A small image classifier, trained from scratch: batches of 384.
Rows from block 2 of a small image classifier, named by matrix and row number. Rows with one number belong to one channel. Each number is 128 + 24 x the weight over its row's rms, rounded and kept within 0 to 255. All counts start at 0. Numbers have three digits each.
Before each channel's rows are labels from the 100 images, of 14848, where the channel reaches its highest value: "strongest on" is what is common among them; "lies over" is the class under the peak. Only what is clearly more common there than usual is listed. The data: rendered made-up planets. In brackets: how many of the 100.
# convs0: first 3x3 conv, stride 2 (model.blocks.2.convs.0.weight, 240x128x3x3, each kernel summed), inputs 0-127
# convs1: second 3x3 conv (model.blocks.2.convs.1.weight, 240x240x3x3, transposed, each kernel summed), outputs 0-119

strongest on: cloud-covered world (65); crescent (56)
lies over: planet (60)
convs0.103:164148129096114111106164113129120132122128136150104100125131153114206152150093095106128120141126152131141132133142188111180098100092107171115146118104144107121134098118117142133100169155127128152195140164132141125098134137175113126107141138121140134144149139078128136112142170171106100134129093133127140129162141123096101109122099169108130113167131170140145118155103114121100169138110
convs1.103:100136087131138125127113161136075122167149156116131188145187140148115126117072109085096124126139124133140117133116127117135112128111138147145111149177119137171106127130165138144147142149111122130092115110113126125119145111121129127075156119105098172088156135125112124110126123131117145123126121150143117095110142137109139154128118131134137099169151062134128102

strongest on: rings (66); ocean world (36)
lies over: planet (49); ring (29)
convs0.12:140118157134097134162149139148171127129071137109039023139136081116119139143115135114129138124139127112113115125170130121131125093132117159141175124099143109142163102084120152152141152140135146127158127122135115145123125148132125104140149133139124140136156152143134149144144120095146143132130133108138137099115112109114132118142118127134098133118151130034134139123155142137166164159150
convs1.12:134141081130117122122112129128144117190107066132094101116142104114121127119132133141151123127161135071143152126137125155126143129148147129139116120168126118185137151149119143162071121124128146085125127140096113129119120108102036121110115120135118122115121134161110100106103110139111143168117142159095143131153134121115124127135101121140076181123117161115125124

strongest on: cloud-covered world (80)
lies over: planet (98)
convs0.182:154129122141120159102140128105112170126127185115122120129134129108162141140142107080097136090124130111102127120136099130082123133143127120119114107120097132122115106170086141106142162139123122134184109152115095109135125163106134113160133118113117080121131122113137136129147113142126094149119132154116087125130163125147127121145150162133114171132216119109100115108188115118107099109214
convs1.182:115125100119128111143148138177140104132105084101147100111117152109143109122145146156154097206142128149121140113109102133107098086120138136140119141080109138149135118119109116115136120138140155107104106109128147146098118151140112143129096133118144146104155123155133100063117150105134131129124121141091154154080111141200122109109176141160133110178120109135102137

strongest on: cracked ice world (84)
lies over: planet (75)
convs0.237:127149110155130134124137151155138120134228133145086132129071133121151121072114112146129081108171144115119143098072135100127119135103131095168169129131145134144147103128153133138125078141127139124124122108080148144135128114173137122165139147103131115124170122135173130152121103124108090099112096123112120167085123122130103108085119126103124093126114132130123144145136142116110133166095
convs1.237:110056117135132150102094143097142169130123105108125146128141083129116127169135144108143137121104100174099155108155138167186133131114146144139109172130138146102112159122129092159159158134128140135149076150150086122143092141118165126145172134154154155141159146143117089132107108122133139154105119111165144126098108146124090098129109101127104138167099118137156153

strongest on: cracked ice world (84)
lies over: planet (98)
convs0.105:126143130126099108137125084125128167122115177154115134166127124129135128117148126190122107132171130109135135143136150140138154133148129148138116135131144133134103140091099110098121146136133152134107167127124188122090129063168129036143157122139136163136126154128149149097141117167178129149124128142112109126137136117141135106105129171138112123127143088134107174110078140129129058141134
convs1.105:108105143155124120103131077148136128105162128106143121143148149126141140103154105086140123085126106123106129118134123110100122117149121127141153121128112126129145123129194150116155106124104119146110124105183095144134151142137168120105140137134112132082124121117127173088146110134105114142098135125124168134136140144119050114127137128068164051118132098150112148

strongest on: cracked ice world (53); cloud-covered world (39)
lies over: planet (55)
convs0.197:167143138165148133106115098134113129129120100118153126147116139122207118127123092091113091153101140108124118142132156106126105145113135135101110120126123111105143108133175117132116103146152113107119128106130118123119110060126157088165153136142138074066122128132113119126140107147197102104124175146101119133133132149110081098120155096153140142154146094117086138137081121110091113108117
convs1.197:115151126139132132140100187151138074123104109127126141136129145141117110128136131107123143147171137143143152150119157098130130121120130113100241152117140144105139103117135149127098120131129140096139188135154122152127146112124128126117132124147125134130153129136148129089128130177127120117131128122131192123133122182117112146138095122117156086119104096115138147

strongest on: banded gas giant (42); cloud-covered world (33)
lies over: planet (85)
convs0.232:132138163111093132085161117162122133105080103187149116153122100118129164075156135135135141120100094130155127102125113128126104143143161139123128112113136125059131165140148130104126105170115116192092141128188121118150111142150123138096117144113148121107115136130130133129121181127099153126143156134092116113141132130100155161121099118105129103142127103131151100200088104115135135118147
convs1.232:141136151119135156116118106122141114115102107094152117096095147157162130136151132160125136128114099075132149127162123119149182164131137126140174077131136135140157129123128124139115148126117120136131151159182109153099156120099161109179094114123119109139131128105130076144129120112080109155147095138127158138100119098121133136110128156112158184143106115107111107

strongest on: cracked ice world (40); cloud-covered world (37)
lies over: planet (63)
convs0.114:136129135152116127115125119129134113114144097149121160130122101138087132134121143109109152150129134130138092135124127145082116146152115131125162108158144119113116095116136155108151062110179124161127133176111138122119137139113086170134147121116091157020173158112122135112124126132097112116141119109120147126094110122108111137152131152102130064094105104083148084123129138104090121110150
convs1.114:120162114149136130106134123118146094109149139096107139086179125111119155129104125154147147107114125122090162149122145167133124142130157128129139130050116120145148140136129147103150128115175140132142138137144180132118111122125107140089150133117129111097153135128131077127127128138083155137135153122156136118115090162104151117117131138115116111102126075127147151

strongest on: cracked ice world (59); cloud-covered world (33)
lies over: planet (95)
convs0.42:115114116104133118118133150136163121111181131134132078201112117151128093134150102087119090124151146119077176119085125142157138148105124127136126121090146113128147130140122135114156089108084120140111150109124165138148108092125151115113126127135142180123120116117144115103116118113142164124151167152146114177125135148117160144130128102153152124121064144130105125052098127145104144125172
convs1.42:100145068128121063106146162119107131110123134133137114105182131171116145129138128073131126093124067128170127112127110110142140149129124099168167121123164152111120124160155145146131148146124144123159099128140109091126142143043145133111157140133105114136108162122132196126090104098104127145141113133160102116121110155124140122128105128151090091124122151173139129

strongest on: cloud-covered world (50); banded gas giant (43)
lies over: planet (87)
convs0.99:116122170157169158125189122147094127138120115070125149141130118126149128130154096126121100142138133115146116147102124137171134134119118111132153132173110105096107099168165141120120161115138132088097138159118133106096144123110158123145153129078137107143141140162132139124132122136170128144145089092114138144128135165173128095133161103109133095122138158175126151123147135127155193201134
convs1.99:151130153129111142115177104136170131125157170112164110121167137129128121100171117097161141149105125144152112151140114112130145132107144132136094129146090119118124096110153118161107103119117091131139130133151135173121143066122118110166116092151186101153112118150188153153114153198150154102087133136137140118061128132120137103141117089152107114104203125130102134

strongest on: cloud-covered world (83)
lies over: planet (89)
convs0.116:136108202132151150124100101133123127116090093097131137142139082138099129163127103117119096131136134118128123135115130161106164139129118107096115170105121145180079120161111143124146112087132119149164134109170156145126132138132155083155126086147147114115146149141202127146119094143113107116137112094101117137105194120108132112150071139132113116122136151120136130172110117146110100118151
convs1.116:095119132124128122139116173129153150154137132150098141139132095135129159170106127123107142075136199176119135127150143112153096109133145132121128147128089138086087131090100161102146121130130119126136097121157118134129094123113141068126157134114092152140119121103080129114151158132114090142145121122131141135135119112134170108159099074146117119173120122137106123

strongest on: banded gas giant (60)
lies over: planet (82)
convs0.137:165118119097131134139096188175172126126127137114106114148127134134087117077144117112132123127121141085102084130132127113151150163156144141113153101120111142103149105116126087104116178069112156153122097101092125139139140134143209125106104128098105147128118128135155115126094161139141129129084175138124130165171132120138150136151176147152126109136127108119140149121123167150133125138093
convs1.137:165167091189134162083129154092133143126076135138131147133113138158106080109125146161130109141104149154165135137115095126130138121130115141115128113077145116074135126143147121135125089144137105117137164107122144167083094130180141123132125170103137100155142140122129107119159123164145096103120133140183100143102097100143065102142134119142135110149115096154133141

strongest on: cratered rock (96)
lies over: planet (51)
convs0.167:113143126113118154141116139143170096146145117139142177118141120138116111150132102145127097134079157136130128105110160131138163136176136156136115138137112109127087158110130105111097141135142099175163110088090093128141129136117106104107157119130079112118163152094111102152154142165156112122113112140099145135175152129142186111073137110088114130154105098110129179105144160145139087162127
convs1.167:119123129069153136123096131075163147134093103137145167100126182136133113135112134143093088140143100133163106136100133127138115122102157110125143156161109141134126107134122120093167109106138114144116141149167134137131157134157156103116113164101119160099125122117072120129146158120128124128141117093133144100110152113139137151110154148107142070116170127119159146

strongest on: cloud-covered world (75)
lies over: planet (99)
convs0.77:132085131098102112113101101124108102118151151156127116131098116116124119100131138139155134110125144120085141110158159135126171140169129191123106118073154111134117111138136084098141115123137106099113151145170154113133109111104145044131108095148138167132127145132198119104142110153141193116114132136130134121175136114122161113122131138112120099122092124132161103157094108155100122130116
convs1.77:105142108159124132087151125103169173147140089141115122072094154122122119121044112097143141094124142103134113148108164098116161099134137120168147140131133120111098136137103148159134116145114122127133102120164089128146081112121158123109120108151143120115112112099117129080110141115119107100130139140133129139120080145115113108085104176163123123155144109093144111

strongest on: cloud-covered world (66)
lies over: planet (59)
convs0.115:131097158133118121151123110131104057111135129132134136151144168105107125148065159172159146126078104122102133131094091144106142125156096137142090123110127164165120096124138157098132140159173123119137146081118097125129149122176121093121102125104105095122136155098157092138144093097145112098102121127185118131129125156114126122140102139157106124148123174162120102136162108119107128137110
convs1.115:104147142118128150128169089151163104137104082119138120134130084141127124173145117164137102150112146148102114148114136096129111116152127130118132155155135106139129092120085154149115130133114072120095076102165101109148128137148163101116100118147148154136084136104124099089137122131111179127110113134074139105097095077134100122118112164145078115116154152131109122

strongest on: ocean world (66)
lies over: planet (59)
convs0.35:110138120087148083161146133113105140172121163103141167141116135155083175100135103152127161150131135107137125144131117129142094157136154121110168115137143061152124152111140163159149181083151128141150136129090158131116145114127166132146145131112168184171178114123141117123123111112105131120147123189112108139127084140128118115122121147128122092151098120119113110147113099155130104161116
convs1.35:129166088107141156121119096131193130082143129140159128169126116129092137151121083123141130099121089108136141170153133146099171148108063128089128136136127128141127130107119169165124131123151099129195120132119114135120060100143181120100129120112073136172099163116084166151131159137141160147133125073121159128104165098136164115117149132103103094142177130165115146

strongest on: cloud-covered world (85)
lies over: planet (79)
convs0.231:139138136129096079111115103127162121108146134180125138113087164096155144088141118104133125117111134162123108109191128113128119102114103119128122143124136093096118115143123125077116129101137132131161084157193081137176111077105146109126114145155131140094121150127131137151141143096149113139073136126100137163150124150149132116098126148092127148128152166141163115175129137120118145117179
convs1.231:108143150077180136144135109174108100106136174182121106126140125143135105139181111097155086140138093120134111119128141102125129103116123131112137147144129117105139170162156100165130137126110162122094127103118130129148105143062129152108159173175146108120107180116121050133144126128142141080068115138131145115141134127121144162109174146135166113095108139163116116

strongest on: cloud-covered world (98)
lies over: planet (81)
convs0.127:147131137089165108102114119116147117163116153123129129111067128113138135126123094116110131110116118142129152134136158138161072167118137122120068151140142158089107108113146133117109212111155116141108146068108054133111115112163140141141143130140071164113110153130096095109134120124103120155129117143134128148108109115143116129127173081117123168102153117104133125153102144127126106131129
convs1.127:150109142141110167153097106138161113108128163119096093094092128147116116128107145157162145121132129125148087128156106101134138108087072157126104144141146151164142105070175137155085184096117118099147134129122159138097128128125110090155131124163139134145126169168137132122139136116117121113143122085112167139102121130112136115150160127136133103116155133124215132

strongest on: banded gas giant (100)
lies over: planet (60)
convs0.236:132115119138142114117132132134136133113144053125144129117140118124119137119114128104116100124130111155114135127137112144154157146105130117093126134130133139149118141141150130120140120230132163255129153128139119112132117134149075124133130144125121096144116125135138133111135140130101121131124148133097153112115130148164127130115126133117140140126105123133117111154089115127141126103130
convs1.236:125103118086120116108134170125065170141124118100136148070114128112138133129101135111116129090107152086142144111120122152144126137125135118107149134134134115145131117140091104156120109116145138126135113120113255152135082150142120159160118128125102121137106154119073130209118155101125089120155124120128121115115136066161131140144145165131136139139137159142112115

strongest on: cratered rock (98)
lies over: planet (89)
convs0.213:164133154135123129107141152134138165138092101075123135095128116113162109146139150103156132134087141114137117097119133102127099108222143152126115132104130121108071134145120154125120075137157136113191130118176109136138107144136138117133155106118124092122167126112131127125109126209122115144117186115099132117138117101131143131107140147117130117125119131115138158101091168115148096104118
convs1.213:161139102147115150104112144080122143156106184113133118120098129126132113167089114141098153178136084129110149093114121120135123116099110101123104105139124137094104123137130159082136121114161129163080144129125172113108108170140093140108124107111153151124146110112120122117133149137093186130095107108128108132162158124129167120118143170142169116097128107145146097

strongest on: cracked ice world (93); rings (68)
lies over: planet (75)
convs0.140:129138119135159168112117128125150142127126124121098097136147159147149109157125109126108152141138079146132125138100105135122076149151143137144086140125121095144103119133098153114138124110149115084118126134131151126120122189113150118137137159123115143116084089140127111148116145140157091142123140097180124127172139125103119170125180129127097237126128132089140114079124120092118099151146
convs1.140:088140161173140112107135152164124091125106094129155132075139116136135111147174152153172140129107160154173157123164105118132126157114170092133175117142117131133117120111108137129135078112123119133178198106130125154136125133118122120128114173162137139142108103180100110126095128151134139061117133132160142123098120212121127093121102136124174187121166073121147089

strongest on: cracked ice world (92); full (54)
lies over: planet (100)
convs0.120:160076087119133105103145112118121165121080145069119134146122164156145111138123116128101079098109128117132133164097132099101128148129122123123157106120133084102142093120115119104104102134086149126108131133095140120126086103123083142080116148156127208140146134130102107171137137139182125126163109106168077120133088116115131104110134144126143123140110132107153142102122115139137111099118
convs1.120:124127143154124147178144120088115142098102192150137094123070152158116127148165150161134099142157130194167123107127125124121132137123145158140174122117141150085137115064090102086118131101160133096127139139128128108115106113139153119117152174113103108147115164132136136079137145114170177136121138157090113128100127135119136146132127132129138101149085157166126169

strongest on: banded gas giant (99)
lies over: planet (100)
convs0.234:158137118130156135145167112146122123129129126153138139113118138114109125140108120144100137117122134125136106097116171122097123147154121080109106138150132146130135087138153118144133100063122137080122124139129137122147133128146095154130131163138116129125136119154124128131127156119138131137113123106122090130135132141255098127144126127130136249139101131126126108107124110133136116115100
convs1.234:130146119123125171097125133133152128160107132135138130143125105143105108128118166121108111143128093157126154104135147125135141117139126117128108099136198142127139112114163147120141129121118122114168118119137201139132118137157115169146122124162108143104164125105156153188147118106162128112133133142125119167122129101122157144140141105124146151195097171112116135

strongest on: banded gas giant (96)
lies over: planet (97)
convs0.47:137162173126090111152129179152078124160103160108092114136132100120161131155108144147130186134116138138136099142102143104114136124141154123092137135083128130099206144164128135127143163106133102098168100161172095144128145128124139148121160150126100131127108137156109106119137126119154151149129103110139112145128107128150152152120204152104151119131134141148125065133137146106134142124128
convs1.47:161143132157101084153179090123103136122121150129150120127089106144103153133158176123086142157144081120151109122104114079139136127114112111148126148156142135121111138146137126098135129113126140127092101114094147181125144126114111126145106140153158147128097142160140127145149135068125094098095121130147100148142138091119091166101104115092125176176139123118147160

strongest on: cloud-covered world (66); cracked ice world (34)
lies over: planet (60)
convs0.73:141140111138122138114143101116122151133151108084130114147130136141140132086139144198127141087091136117101093167125120134166115130137130132120131136136085136145082156100133110121115139126147079094128113127128138116117114099156139153122102090155128098102141107163131131081134134145093109125147102116146143112106175159126126121123126109129134136118109163123113100162099119111103197110229
convs1.73:135120202122135131123145180204139136126178107125146135120084122148139107108162117148111119105145182124139126137107146147136128155108127130089124167142112125135128135125131111184125123113110111135138109125109130177136127078148117084146109114125156131135108094185098075118084104119130101089143146108149127146129131116135082162115119141125154089109131120147142150

strongest on: banded gas giant (51)
lies over: planet (54)
convs0.110:115167121110131159143121119115094102121152129174130165115124097104114114167123107154124108155094150172106072151155087145152148168156107084141111120138111164132134068099148116110112130165148165169144113130146140105109124137128100125126137163134158100126138132113132152153161139155115102104141160119122160097123109118121126135134097147125139138122140147218144099120091143097099117119135
convs1.110:104123145117130126136105145078066147134105120109087147099104147155134135118119141101102168115145206082102108123171110128126159125100110134116130114157142087117118096175094169100107112152135135125100076131138132130123119127112168115125108124093121155143117093126133126146113148126113113111145135139150154132135149122139144132143096135138158119093121115086116151

strongest on: cloud-covered world (95)
lies over: planet (100)
convs0.135:092142141097153099136124146136134070157128124128113147163081139156095148129128118133114120103128145154142127125133120156176103124186145125111117114113128142125134141091152148139112201113116138117134097130122119084108128189086153138144108151147108174168141152177103126117132112131145126099130090167158125151136192146150113148122151112152108119107110112128100112135078126123133148148162
convs1.135:099114124150142112099131131143160133109163113176142136131115135128109155125143132155175131132111137109157115098114110085100142117127142100123149118155130123142128126128083166123104136096160108147132140155170104077096165128092106114110156148142149112129133111152162130154092072166121154136062125111143126127133145156145133132092141097111129056100098103129130069